Weights of a small image diffusion model: 2.17M parameters, norm rmsnorm.
Rows from block 3 of a small image diffusion model, named by matrix and row number. Rows with one number belong to one neuron. Each number is 128 + 24 x the weight over its row's rms, rounded and kept within 0 to 255. All counts start at 0. Numbers have three digits each. After the name is the row's rms in percent of the matrix's.
After each neuron's rows are labels from the 100 images, of 14976 (inputs lightly noised), where the neuron reaches its highest value: "strongest on" is what is common among them; "peak on" is the class under the peak. Only what is clearly more common there than usual is listed. The data: close-ups of made-up surfaces with and without defects. In brackets: how many of the 100.
# fc1: MLP up (model.blocks.3.mlp.fc1.weight, 384x128), inputs 0-63
# fc2: MLP down (model.blocks.3.mlp.fc2.weight, 128x384, transposed), outputs 0-63

fc1.351 109:127112143151083140062115116123132077155111150150091073133138131137138135124119149113122113118116136129168123149110135132136108091137111108118116146127121119146119137146117107088161088121144150
fc2.351 094:094111082118153127079143121120171151095080092131150181130116135137116124098126127115116158077142111129098130171116154108124153085099132126137131115154120136126141139091123151131158077091067085
strongest on: tiles (84); hole (37)
peak on: hole (27)

fc1.287 089:089140148165129130099113149172139136190122125105139131085123094097076136116197177129142132129157128111175115160144111092145132115148114140117164116115148086135186112153125127144122139135093136
fc2.287 089:154118158138170120113129134123124124088150106144132111131131163116112133117175112139103166135135144127124139091130062122109152157124125127133116127124099122130159127161134155115103094117169107
strongest on: circuit traces (67); bright spot (62); wire mesh (27)
peak on: bright spot (38)

fc1.84 082:115147159127135107079157121077068166072133165093110140124128113143127142122138134147099125148113130124130132129127119120063139118147108072133139141086148170154133098160144127095086102135147117
fc2.84 088:138144101117124128117136123126146146156096158115129141131114128104109129127185118154122135125142086130112093119133166124167158141150151168159119145141121123084136167113099141130096135143124099
strongest on: bright spot (55)
peak on: bright spot (41)

fc1.37 163:136120165120116105134135207111143119165093120166140107104139170137183106123139053138124134080116125125105099163151085130117121091130140109105167167133134136094120128165114127174152083099142133
fc2.37 155:150120108115109126143126178141133120142134117096142151120118050146170116057089183088118125201136121127132131141110033165118135090131118141125124125144131113153121133167123109099133108126131155
strongest on: hole (99); tiles (53); brushed metal (28)
peak on: hole (64)

fc1.89 074:169095140108103124140106103121145145124136134178155111145112157156133075105172137147130095122119137120125106125126135134129129135094136138134120103116132124136134089123137099131150107077125172
fc2.89 095:134150104083117070140109155146132118120097103156131148164142064120097090150103134140147103123076108122171156140131156109125137142124126089134146134134120105070102154111155104092123140121121122
strongest on: hole (91); wood (32)
peak on: hole (67)

fc1.111 080:158150137081082114152115135122160087122145135119107164129106124157105154155164083137136179159122098128128089187146119168114112110147151129111099108146171140100129119146124125124114141112147175
fc2.111 086:132149129115119112144179132117110127090164151147133110147142121134186118108129158129110110102120129130095116086175103103122093157113141162123135078123135139132146140148123125151168126147101124
strongest on: hole (53); wire mesh (36); tiles (32)
peak on: hole (25)

fc1.266 074:157100140103126105151136140170152094142120117157131137126124126090138086084154118162134077121122123110115134129181144122124112093135141128093126144097111186126090149082148083171124153074106136
fc2.266 084:147135102106114106122118130120142101123101099093133162081113112122189120144125126129102119137094153119166186130102158166123137135125122113125140108117117116092114093104126099109160159146097130
strongest on: bright spot (51); circuit traces (50); hole (33)
peak on: hole (31)

fc1.45 104:092123154143129103126126171120127095111115199188123097121182148161151142116112134181142118094108100119141137166186153138124176145133099132120132157077156138126105123140089132162124121149106095
fc2.45 105:131115114131122138097130174102126171152129158097140107144141061171172124143107090134132144116115151091125128098155077119148145125159114090140151132105134156100126109125115098101116111148126101
strongest on: tiles (41); hole (41)
peak on: hole (32)

fc1.79 088:138146155154136112126117116129154129135137186115100173151091121112192147095116158114131122140147124113108132104136131125091141153139097098137121108160132107113115116124108114182123158185132116
fc2.79 092:150118115096106117100111098140176123077161135136113133137117121174148148121144079116177119089146119103133129155103152130123137095112150129107175130149100164152138091120123163105124177135111137
strongest on: bright spot (51); tiles (30)
peak on: bright spot (32)

fc1.93 083:103118137101148129129133138179148116124139142124114130132139143091140133120112164103143097117128161145124113181125091116116107112144128113087123180127109123079091109161169097103125107109105156
fc2.93 089:134118170123118115121098136114138134115095158139126118149147115165155143129129092103080096112168141151149187135129058083118115116093121132136120154102141141134114094154165120122157080164143126
strongest on: hole (68); tiles (58)
peak on: hole (38)

fc1.133 078:137168119117142120134101120107132155139149147120101131085112127108156107126171180143160160135089088108130130116162114152120131148154098126135110120125100117143097127117139130143142102181125099
fc2.133 091:160096122135147129135148111126136104140134133128115143200142114111151120110172084130125123116135180143120170142126116122117103140151123122172114128101130134142121149107153100149177108101105189
strongest on: circuit traces (77); bright spot (51); scratch (43)
peak on: bright spot (30)

fc1.149 093:144126147142168129128143111120093121135124146153153097125114121106102144133096126126109109108102163102139108139142107103133156159119102120155127112146119129094152116160105117140119133156096090
fc2.149 098:137124126128119072125105120126124101102137150107129129117115105106159111119101146110126115131092170119130118148136125122110116156089165178131147145106098122139126132141117152139082156062122128
strongest on: tiles (58); hole (45); wire mesh (31)
peak on: hole (27)

fc1.282 088:128108150147145121100120112116087098126162122122127117135137138107143154102128136152137146109129144110147163152137111114109103090157144136125121173138123155148130139132147072094108131122079159
fc2.282 090:120133121118134162102092089140160129120092145130121167132110142141147117148134113120157092140163115179154134131150139131152118093149128148121112130139125124104141158104164164133135127157106127
strongest on: tiles (48); hole (46); wire mesh (41)
peak on: hole (33)

fc1.240 094:147138112122143126079138164143153138105152112104126119152135144120151117130151153100128089136160098147149123144137114103125159167152144112149082118133143117153117100135138123189088135162097126
fc2.240 104:175133101138150111058122141143082115130152100160162116108109119108157139139126072121122137131174098135116128111098160134150105144162123137109134138148146113093135141156128130137103118128136104
strongest on: circuit traces (94); bright spot (83)
peak on: bright spot (37)

fc1.32 080:109113128139152143134107145152141130127111131137138145094141113076113060150123166177129142068124145131147126139124123138141146157123131120154109112153123104109154131131098117142108147160091107
fc2.32 091:108165157142116171128149113096104094127144130107108127129130115107142097146100111164146127138122119081170129134136092132127138183129139128134126086133138114121133149124144148103121167157105133
strongest on: bright spot (61); wood (43)
peak on: bright spot (31)

fc1.206 110:105131154133123154083144108130085155138141126124142129132143096141149109111158137120119134127135107156110161197154186141133116138147125159133156136130129134082106139065131123137200108090108178
fc2.206 109:122123062133108106118152094159127115110150078149103165135150152122159121097090115180127112099106115148113158130129166103150141115129116156171151120139144133110126137132108172113161135112159097
strongest on: hole (65); tiles (35); stain (33)
peak on: hole (65); stain (33)

fc1.72 105:127144132134118136172141126129124111121109124129113129134134164132142128134133139136139138133103098129179130032133118132100148160142129128136099171140128135213122130206129128090092115146134136
fc2.72 084:140146177139087106130131126114105135116102123136130126129111109119127117073128139122144132162148150146183139060119128118074089135125135119132113156139135125116125149176109108128140135134119087
strongest on: bright spot (72)
peak on: bright spot (68)

fc1.125 139:138124171123132124090149170150161091188090121117095160129102193114132114154152158147141099137139122082171107118130134132132143144112111110132131107150133124146113090168104146187120153143124128
fc2.125 111:122152118131127102097116142135146185164145125103145098109140086105126105173092147156121086061138090172152121128163147128126138110103124110114122115121146154123083150103113143074126088089147147
strongest on: circuit traces (57); bright spot (46); scratch (36)
peak on: bright spot (35)

fc1.41 082:101128153111156117127149134070112144139141126155091136113146129120131131124123158154145094136113089127148131116114127091130160139121084114145114182125156140119105142153096148136127139126107108
fc2.41 111:117117091133124125121144111128155151113141135148157119064153145145099176167114127164105128124139167171071114172132150110134064092152136070127110150123121110125132107136130124094129158130150109
strongest on: bright spot (88); leather (33); circuit traces (26)
peak on: bright spot (32)

fc1.342 093:101133154147139126131131128113087144154136146131113095146168144103172113150139127150153127101126118129104130173129136128106162128133157116132132128124085112106143115150089114152106161183114098
fc2.342 112:125119156105122134200108133138139118114138132112135138137153077140128092072111126093163131173150156119113127137104116131151160081124153098138136113159136121154106131166152126142130116126167155
strongest on: hole (71); tiles (59)
peak on: hole (42)

fc1.318 088:124191158149138126130144125130126097105165144129078138114147142118089157134113188146136146094095123100098121063132140144099134152180135087112131086124115148127132146144124151153130127149149111
fc2.318 102:104160084144138134076145136115139135106128129158116155144152133129100113143116122119159140118109129125138104199148151139115123137171124146113154088155158114063107155127140098111181147136120091
strongest on: bright spot (85); leather (29); woven cloth (28)
peak on: bright spot (40)

fc1.284 083:097131133107122118152118123122128144114118174110132119156122196157167130111167086148161155075087088155131103104107147144167121113154124155098103110158116164106139125159134130119199142109152156
fc2.284 089:132170115137100132152122122121073113110112201132145127130093135118116136139180125168069138097166113114120178157127155125113132138155147155135091131093118103100102139172145144178129149112107090
strongest on: hole (80); woven cloth (34); brushed metal (28)
peak on: hole (63)

fc1.209 083:146130164105148107101115160165140121150154107148116106147129162112146145141121073154122120099122145146155075144133076160102143120151141080127107161111134174081157139113141097147121165137096155
fc2.209 075:126096156174137105105103142109129128089152130141114133122137128165165157120110187163146130084140124146118140147113109122121144115106093150133161133130104122176128150084135158130120143131141139
strongest on: hole (87); tiles (49); wire mesh (28)
peak on: hole (74)

fc1.35 082:128098152130112111150114141138135138142151152088142111115133167096188153146119140148105106086129106126069178161154141159142134083165131125116141178125106140124059107121131131125116112123141122
fc2.35 100:133163106078132131152135124124176103120119166106128115132125053078149128098093094168120130136101137135118123131130141137117130129100106142103120132091118125167177164110121150133128120134104156
strongest on: hole (84); tiles (58)
peak on: hole (66)

fc1.239 086:113089138136138153159112134094084092140112136113125127114143125093133120155091109145128119090133099140162087128129110099100126134145132156114113144130111156096150122164127133125087138138123092
fc2.239 086:108162107121098149132104154121148107108129116105142133154138132112130146078071131129102129086143106132102135153162121113102128148157134144145155116112103137131128164139138114144143121136093123
strongest on: hole (68); tiles (38); wire mesh (35)
peak on: hole (41)

fc1.19 079:159143105136112119114120140131139169130084076166113135181134140146129175085103117131132151070151155161087165124119121187108123114149133092124161117087146131127094130143127117132133157121131137
fc2.19 079:118118110153100126096124142131111114112138103173154129078102149152071156167119113137107124149111116143148186133141088108124131157107120139152128118140134158136116134136129120097120123144134130
strongest on: hole (86); stone (36); tiles (27)
peak on: hole (71)

fc1.329 100:144134152095117113131147134129046104142129120142127115106142144156163126158132090107137117152105155119129071137157170151116096145139113110129145177108137131127111176109166097110173145133141143
fc2.329 100:134142118128149121127136096108192095115115129134148172138107121098112118069165116180113109129129129122121137148116176106128098099127122126110103096167150122101142121035114114132131163141127135
strongest on: hole (73); wood (31); tiles (27)
peak on: hole (65)

fc1.63 085:135135136078122143159096143106170092127166106069111119110139125134108117125167087172124144132122104149136079133181126132134105162161153144129124139124102148118117131128159115143120158074098120
fc2.63 092:144097102170110129156147114113118127121144153108114135118104121112178128108111146131125073105137132113147097137110126122108103156113133132113129064129112124162158149115081165134165152172121120
strongest on: hole (93); tiles (47)
peak on: hole (51)

fc1.182 089:091131137143127130114124121084099178171116116146161128140127137177134131069136064103114150123134113111145134190122162103128175154131101160161110142156114123074153156134102100144179117142083168
fc2.182 095:148117096168088140126118092152166122106127116117128132151176108125118149176137148123093139118128123142108142145129195104110132122133152130119187127125136155183119141126123146151128092126130101
strongest on: hole (96)
peak on: hole (96)

fc1.17 097:113111161182154116116114132134098123149137167147143158156145164091115111139091116157119119129127090147099137159159134070129163122131122124138105164082138133087112094116068143151163143158126133
fc2.17 105:178115143139130130127125159143104147140103130117168121098160127099079127093112183115079140180148114156158135135128114151155114128114110139142150158096136139133145087100135099090154097129083116
strongest on: tiles (78); hole (41); specks (32)
peak on: hole (29)

fc1.203 082:150156147111109144118144129115117152168081136141119092129170157110115103174160136149128104132103135109102129101132126150130178146144106097124135126151133125124132145143107158117119121163126100
fc2.203 112:115142140088128112138152124136180159134154131108105091152130104111153117149137133119112105127147180126138137134136148127145108125112074083096109133132117171133092156130109115160127152109112164
strongest on: bright spot (79); wood (32); circuit traces (30)
peak on: bright spot (27)

fc1.219 139:116153155130165125084107103127098105161125125125100110142173132117129129146134087149137136122126090135198133147118134104131164114136140144160132140122125126134129107164131105128132134137100152
fc2.219 152:107139159149125146201134131123092100138093153148132122105140120126134121165080109168131120166132131120151120107173141118156107201148123131111139108119113142132153142107122054114128103158158117
strongest on: wire mesh (70); hole (41)
peak on: hole (28)

fc1.145 078:129125142118130123118173128133101114142105134189144128159078130138162142162071120132117143146107187108120125070119150097137129114116140110125162150118143147125090156095122107122148095145161146
fc2.145 096:134162084141145104163099121127130140121161176108116104113169118087103147122085122160095122109138115135132146143145146166163143159121125138132156154143149101131163106081127134147144117133159126
strongest on: wood (61); hole (56)
peak on: hole (33)

fc1.201 088:105121142128092102167137110112118148195137139141092119124105173132179129121119139133130112149093106130138116091101128109121117158128143084101134160117139159175095095125132122133105074145148119
fc2.201 093:109118111137148120165129118106144096121123119156121066125142090122095123162127119128124119116091135119111123144158143143125152137121121171086119129101132111165163138129115127168114152094148141
strongest on: bright spot (56); circuit traces (42)
peak on: bright spot (30)

fc1.8 071:109149151109098143161129161152136140123133154096106173139139139155143126151129118158112117160108119133167153143115134121113132129139035124133120116109113125182115124144153112107111119104146121
fc2.8 095:138092087114101104144101134104131135154165113126113093163143153111115114131118141147177135122144087138086111127156143150146115103135122106170125116128074124181147154148120126105113099128139119
strongest on: circuit traces (93); bright spot (79)
peak on: bright spot (27)

fc1.349 079:142123120124167108122106143150136144115118134136167112106144118128157070126154154180116083106137171168096127135188160131149120138131130111102089145117097116124126114130143115151107139141159124
fc2.349 079:126120096149137131093134162112127111110116106097107162138118143127159079141135128157121149150129093135183174114120162134096172119138181122107132157120169126122114148119156099107111126133146120
strongest on: bright spot (76); circuit traces (32)
peak on: bright spot (27)

fc1.229 094:109110111142101125113122082129128130142119164135123138139129137092094117140128144114129132083109155122164099130140126143148106063158112114157115126124079119152147120138117106121142154143132133
fc2.229 091:131123065140118129128132140131176136130146037126111146130147142148130095118082153093115102120139103130091138149175125117124137143137133182133138113173139113179104122114137132130163092157093097
strongest on: hole (79); tiles (29)
peak on: hole (35)